Rows from block 5 of a small image classifier, named by matrix and row number. Rows with one number belong to one neuron. Each number is 128 + 32 x the weight over its row's rms, rounded and kept within 0 to 255. All counts start at 0. Numbers have three digits each. After the name is the row's rms in percent of the matrix's.
After each neuron's rows are labels from the 100 images, of 14976, where the neuron reaches its highest value: "top examples" is what is common among them. Only what is clearly more common there than usual is listed. The data: single printed letters, digits and signs in grey, bent and noisy. In brackets: how many of the 100.
# fc1: MLP up (model.blocks.5.mlp.fc1.weight, 1024x256), inputs 172-255
# fc2: MLP down (model.blocks.5.mlp.fc2.weight, 256x1024, transposed), outputs 172-255

fc1.686 112:107145081136145113078182108167152137080117173166116114064146115151136109145104138146145161166117084093201191134143129120159151126213086134158092087128173113147097113148126110117141126130087133151133124105128145089164152116123142133083148162149157142127
fc2.686 090:106105158090068081136121089189139124130120128130172126094146081142122146102135128150146131129120138146177156141112143144137179182180141134116151119133210188123114124098135128102119116066136175082073117108175138090116149143136158141128156121125125157115
top examples: the character ? (73)

fc1.494 097:131097123110127110086141129137157138162092108101062153108128124144148147158059152133125137138177145101083174162166141155118171119125117214085098166151180124143177076090117080079129202171129188109126146194110137108134105119077108137125131212105102116154
fc2.494 095:098157148169141170087140171170190123073188126118086087111134100107177102163152148106110077196107176178111082171136152087126107085168130168117119126132069082109142111169115141109123090128143128093110120081080122087122106135184143140176099110135045131108
top examples: digit (31); the character 7 (27)

fc1.734 098:085119132097107111135161162112145192099150173107121111148120150129142124156105144176154080186095160152157121207142160172172125137047141120140124122117136127129150136134151136142176180131099103100064146170144115188105085119082129073124132160141133126178
fc2.734 095:133075093102138123159095108134169144108136176124163092147110161146165113080076084064122056152129150105132142145076149096149140139127115174152135109155107087174133130131133183132137134149081082140134091144081129096124113078177106148204143112130108125137
top examples: the character t (32); the character ? (29)

fc1.73 096:150159123108162084161160115113111079145111133177098093078148129087127135148153094114158137170136110170083132096096139187151138141123139204141121074208150080083110147128141113081110154150186133074105134086098144122161081110135110057215108163154105130167
fc2.73 097:069117107137197162148083205110175137089125109066132136128166095161164153135089142140110066175075121089156131132151135140162156098141090202108117144081136150133137127114133131085168091174164122151089071160120125101087151151069081096117130109113128088168
top examples: the character * (79)

fc1.662 110:143121157126100185120118098131155084164108135160126123132127093159114056135066166131137164106105114121157147161140071130135121154163108101130126114156199099160137127090119172158106093114164123188134146141150165105107199065156099194146120125157103141098
fc2.662 097:133131144094062188150090119123134117085091199159138084171176145098147151108103095131075150176179092210136075150156094111118183183125157136085130172126191189100074132122123136075179110144110152133164092139120128124135134106069127101173122140097142115086
top examples: digit (54); the character 2 (34)

fc1.185 094:098057149089110113105163124118122177165122135125130124120152128078119177093117112112144171148092163108099164139160101104133102216102078120093131155127168145154143129137166123176137171148067189109103150193110108204087157122144098131101143146104164110167
fc2.185 091:142163117128154095091139119141173133163180193100136118119100128128173106131153103109150159120178129184165119139100109119156135097168121191117126100104111095161144078183091109166154125112117130096141076123119125165169064156087164114149092107161108097067
top examples: the character ? (82)

fc1.514 089:131159140103100121111119121129049114128148177120194149117121146129131129194150146110134120133130112121141086127169113149185160135167136092112196133154147148148170177021156125129172126127079150141165144162112112120112133164137112106070125102156123151125
fc2.514 089:161072157150139118096180127179140102137168103133152106157229116135118126129148120170122072142089087131078109158120148156063153099057156109154106147126142134109152123136160155155124191141098083153118150130160100104126097151146120186119087064135135138120
top examples: the character t (46)

fc1.509 107:111200139108155098115084083086097094146127162145139101081147143118098193059143159146123167128135123148142171140102054173108110131186114123152140138150131117120023121183134078080169169188103169127141090090120125148175122154077155113172165070160129137112
fc2.509 093:129203172082154164144220166095154127144159130138140097098137153117172157097139071137121127119119174150108145123105119079164138180118156163141169120123152127142084128099083138095184125159137177103107173117167156088150221134070142068154122133140124115095
top examples: capital (84); the character D (28)

fc1.196 102:042093073126086123144183118101117106125068165172060094161105135123140135108038113180160185104108075116152105146146100118153137145159176156101122131143152107132094149172182093102117112175149108122118126132111117109107156122109128127162140160147095111212
fc2.196 092:114083152114163110137149135093128138101115118170145144188058159107156132157089117138153133145100089101148089101143105157171146122129158188132151178078190136110117108143124184112147111175098191086148059160014151108101146089132163118172140103145113088077
top examples: the character ? (58); digit (33)

fc1.326 094:075106115137127163149154155110132103148121071130115100120138111155187158094133181116115105089138196149138203171155055094147167130146114144097097121147099118157106098111101111129138184170163116161139088131136105135158155093067054153098149193180094089138
fc2.326 104:146149183187111147093170168150126109128207142122071148121115081092150177141124125159151065123117107076132126154124126128114134121085156095108148171105074081147155102105138075167121094160175151149149161140132143143060099093129116131141135118140050082146
top examples: the character * (70)

fc1.87 108:137181058126115109124177169101116141099135135095113100205100161137081150196164153133157086143046140152115100132160176130170123166054206164090163135145169166123111132151135134136116107158154135101085127116128154111114122072152130171178105156149111127129
fc2.87 099:173059150137160122120159102116139134144159148071132157098155122081123137121142076095152092155103139092067211131176091135148139180177167120150118096094114114162129097047134122122133160144094091075185179134094038133128114166145145124174140086135167118134
top examples: small letter (99); the character p (84)

fc1.738 092:123117186093127147196125119120105152097156129119140130139109100145118180168128141107158176160118113191155124154123161119154124053126136122085124076144073153182101126127095218136087148091142131153115143125154090147174137125103211186153140100158088162071
fc2.738 092:144124169155113113123154114150116169115132134164142061199187151133089136104111163152116112110182127159114115113152147076138069115141139106156108081116171165153156077018104120181135106149140147162102079111107185155157105095083108103155097120162124135146
top examples: capital (90); the character K (32); the character N (32)

fc1.112 102:133136126167111155145179166204124111175166117161120125092151162113162165068087169121149135129134118146167121097167104154132150154131150078130098135093163120140188105102107158083155137131086171068099168138172129179086124132099110127164110180118130122147
fc2.112 093:131063130118096117136102080091168100092187120181161106104104089088134099180142136147145106082168180179153021176112163079172122064123124151171145081096139083130114116136138132138149117124069100145122098149022155101138127103119136119121056121168121164139
top examples: the character ? (67)

fc1.464 105:124144164108121136141168134139075090135180135186144125139118042133149186105139120084113118110174196112134130214078106125126134144164139059082116097157132106085087115101129134153100089127137150160109148126122158175152064145171150095117162083138125127042
fc2.464 101:146138179145155118118105153138161082151075133128136160085092185161171119174174100100104115122123192143111180134122125118107058150179165160116107139187122100193150100089109128172085180130164162124146117098103140146106108116096202133130178220140108080099
top examples: the character * (52)

fc1.492 105:092136115130163098162195107131102134126127210215133179157179118137160121130129145177163143177149139086089090135128134140127143136151132172113133075130105120155172157059155120107152151132172149119057113094088150090101087107133174047167144140155150115155
fc2.492 105:080144098135154138156138174067114119148068136079139134130172128141180088119095096138115134157121138115137124118182147149154160158095089143170124131125155170108143144118154100118105087127158103149065101124172128126138177085113106153155198124084138130125
top examples: the character * (40)

fc1.597 101:120131116101140123116189082152136161135129134174149107107149107148151132171171125122085147115117156102109137142167116165077140105134137116107128211219159155062148124161152082112122159181113112122143114121073160085094097179177159122122161108174123152127
fc2.597 100:106137139128128127136151108149154093138088151124120150187148126091110133164193067121129119098155124145154152163156094088085126142153127143051168144200130114062108114134122134119139145074155067090153038163135157104008116131156144086164166145120165093092
top examples: capital (99); the character C (43); the character L (39)

fc1.179 105:114156186135147109146167185079109126166124176108141128111122146152150136149192143137129065180106139154132198176101107190170133114092106142107168099154171100124108093149135151075047113116130111086081075128142092183164077120083147110148124145088152130131
fc2.179 096:084167145076126121211101143108138118132123101175138159129124110169129104117045180152162111085136160088149096105105144148161121123178111164070135140162128160138159132086148170115087140134116139136124125164131118205098111128115096092172134123113111113143
top examples: capital (64)

fc1.9 104:114131146128111126130122131104101172153075190148097113096082183172132070134133138096088170162135167080093136097123122161145059126070059158155090203143144128173153119162111133212121108083104106118117081132114124092130177108198104159186109152090142108150
fc2.9 107:152088171079087115145088118139050096029184118130114139168118101100119128118128173115119170093130169137103154173113103114142124102155095138088093130097149107139078076119077180145171119141098142125090150146125143126121066150100090076144117111093086156094
top examples: small letter (87); the character r (52)

fc1.451 096:100113122052119169173138156156038129138086125126078108112118144173140166117072123140133135097154148116149158147149134111182165093126146101180078097162131106120174152128186127126122162097137216105079121117122132149181112124135104109062080106125144081143
fc2.451 095:118149093106143154111112172142077128134143097166075108108175056111111108152168111213180126158160116134108129153117140153118125080113175097191166040154079118154127088156151134150150105121090128141189116108125153131116180128165155064189101182121102141131
top examples: the character * (94)

fc1.556 098:153145135135161089079116161176165110097085103096150155116127138119220135147086102166116144141105173176115138081143112104124090117154117163152151160050140139055165088113168201074112149135138109143089149171174158137111091113124104039189109166122101117147
fc2.556 105:121174127116187120073097226122118152108144100108110117154058123179112130124177132156100127198100177130096152111119130153063126056126020085115122136107131098158098120112118152185170118126127114087136146122129175147185137176106090113134168120121090160130
top examples: small letter (67); the character v (38)

fc1.253 108:137136230127116128118144129135121094154144118102115117128143123104119159211106104176139181145136072136103175160120185167145093146128064207136193107143214076115126143070128111063138135201101107113104103150133161115158081075120156075190138102090123136130
fc2.253 104:074216094189112152141121168118143168123105159139129151116077083111166173138124174102109072099136133156108117185089202142155126126147093128151115139147045117140105125090132137194185149125143065188160178149195103130140147139122098108148154129101113133168
top examples: small letter (69); the character i (28)

fc1.540 095:107096147122113108137122118083144195200106101145087133137145081129128133143078154105115138123076069181143146030201122167147161153162128159098105122096140127126121177109111130087129105157108116167169145143189115066098104108198141112093107119103092126119
fc2.540 094:094091158093068174111077115131127148114147103126084174117086115052144165158150120118095110143143179104116173143104145124131123096105118099166130119146081110093012191150106136122168175067084202159046129082139168169131168137088140144134144112108108162079
top examples: small letter (95); bold (72); the character u (44)

fc1.449 108:135144120139157158192110110102171178119051161113056131124114180192063106177067157129085052144140146105119138097053083111087142147120080102229083159156152191167147134097106124177102110088161048162066095124113147078115146167174142145171139128108103158129
fc2.449 091:090103203086122090109114149130131123106138103187141105148163142137163091128204180123129134119163132141123082107140108105116133192141112114137137131107194133119118165139085183123178155086135166156159128179132039081117088146089130135126121148097141067101
top examples: small letter (63); the character p (30)

fc1.108 092:178146133118137122133164107108064179140119124135117136098202122160127152108190086101145110118161064119136094102159138174149132143131152089141121080132189136208121116129124171129117064150144121135112101092116165095106133107183114103179147122149139114093
fc2.108 094:134091098090133105179137075062096107128162108124138160160176094128170082132113096111130174129147136143102093084185145128124214174116146157169135097102145194127128130094087137128111157086119109108098150118186103134126112115155087093094132120149116189124
top examples: digit (34)

fc1.615 111:143150141169105130131143103129127161086174139103125103099155124134084151142077138086138096137097175100087122184183118145123115109082112128107145169129130151166137217111137171100148153141081102119075099110101151068100127096110073128082102054117141130102
fc2.615 144:141066167176121127132201100162107116118205068086139139140134135171093100151097095160156124096099127116114085158154106136158140168147165137081094095156206130163197104106139177136115104136127080141106114110133096056136107144156132140108113089140120104111
top examples: the character t (27)

fc1.86 100:118124096132117105102168128095156171113141100186100119119091118161140164165124132164107176132141162158117208111112112058133100091080107106131173069090181130137117100140186143130137150090066153141104090160124103157098119128124099074161127108153128092151
fc2.86 113:128132109099173103147125113135160144081150103144139100093033073135177110138170135144151196144053160154126106125160173127156114091107083097108132102074089063135110112189130107148162173114113151143136138102094132124126140149121187138135134108105064121101
top examples: the character ? (72)

fc1.715 096:140150108117100105137174137132100113100120073162149136083134135162143135114092159135086159156132164136173133156094108103084183183140104089109086130135142089119130138072135087169125102116102135135153138117162127133133081175137117120063146089185178161109
fc2.715 091:112122157101113166146090144127094173150172147161140103138110117147168087132172083200086140123163141115191176131124090115125097142163141098124099193118139172120078110107131203152137115107117151191127173104112117182107125084131138149160163143111137122151
top examples: the character * (64)

fc1.650 114:080119112086141167091089161127135026125057102090159107131071157159124200147147201112098182130109110159129109112131139104108135110101153117092150153171118082154128171153096086086107101104077144157114121161146187123146181123164167070120158115115163142106
fc2.650 109:111116171039139105163160150163098083107123083118164132168097135152106163128088234086118156067107106155151154114111087147145134111083151131131153108118155087130141189144118203107146138116135142092134133151186152168147116118179149095145118113130166137187
top examples: capital (69); the character R (51)

fc1.41 093:108093128113161139150085083087154082127144107076147163159121141144114176148143116128100134136170149149104125110072159135065088103126105110125129056091128102163132105117186153119069140106061047075154103125102121141150167125136153123125128140150105118134
fc2.41 094:141076122158120194161159164175156148097167107186136112128102120137141122084131191159128094166107125075092106157141130134095164136101114075087109094122190136127145160114137165147128167170155111125118096155089105114212104181158053118131106122130093139140
top examples: capital (71); the character N (32)

fc1.722 102:114098163105113128121143109164118180057093122131163175108177171111187111160131138117119158109208082160142197112148222098166143095150098086114154147188126090129139219106122148123160098082167168120107109151127125095151178160112159136135109141135119121090
fc2.722 101:077100116105107098100156103043106137135055192077075090108119120100082099154126133128143149094162122148065126109090144147083161090087153211147103139149100175078078135075094112151159089107092149133144135161118135103092126153122161132129120166101149125118
top examples: small letter (73); serif (53)

fc1.692 100:153089148142162141105088136104135151139162084124171118165191196174120142146118166171114109173150125178082153150199114143149144107125103136082090110117109111110123069112159130050140153150152122159141093096127095167177125129062116107075085152076164132149
fc2.692 107:083117114118145116105098125153126087057179075130123077142101141118122128134107154091139074153189164121105108142144121167118103069101089112102127064134066102098172023147099120143061079189138082166141181181114083091119102103126138147106089194096124140136
top examples: capital (84); the character V (57)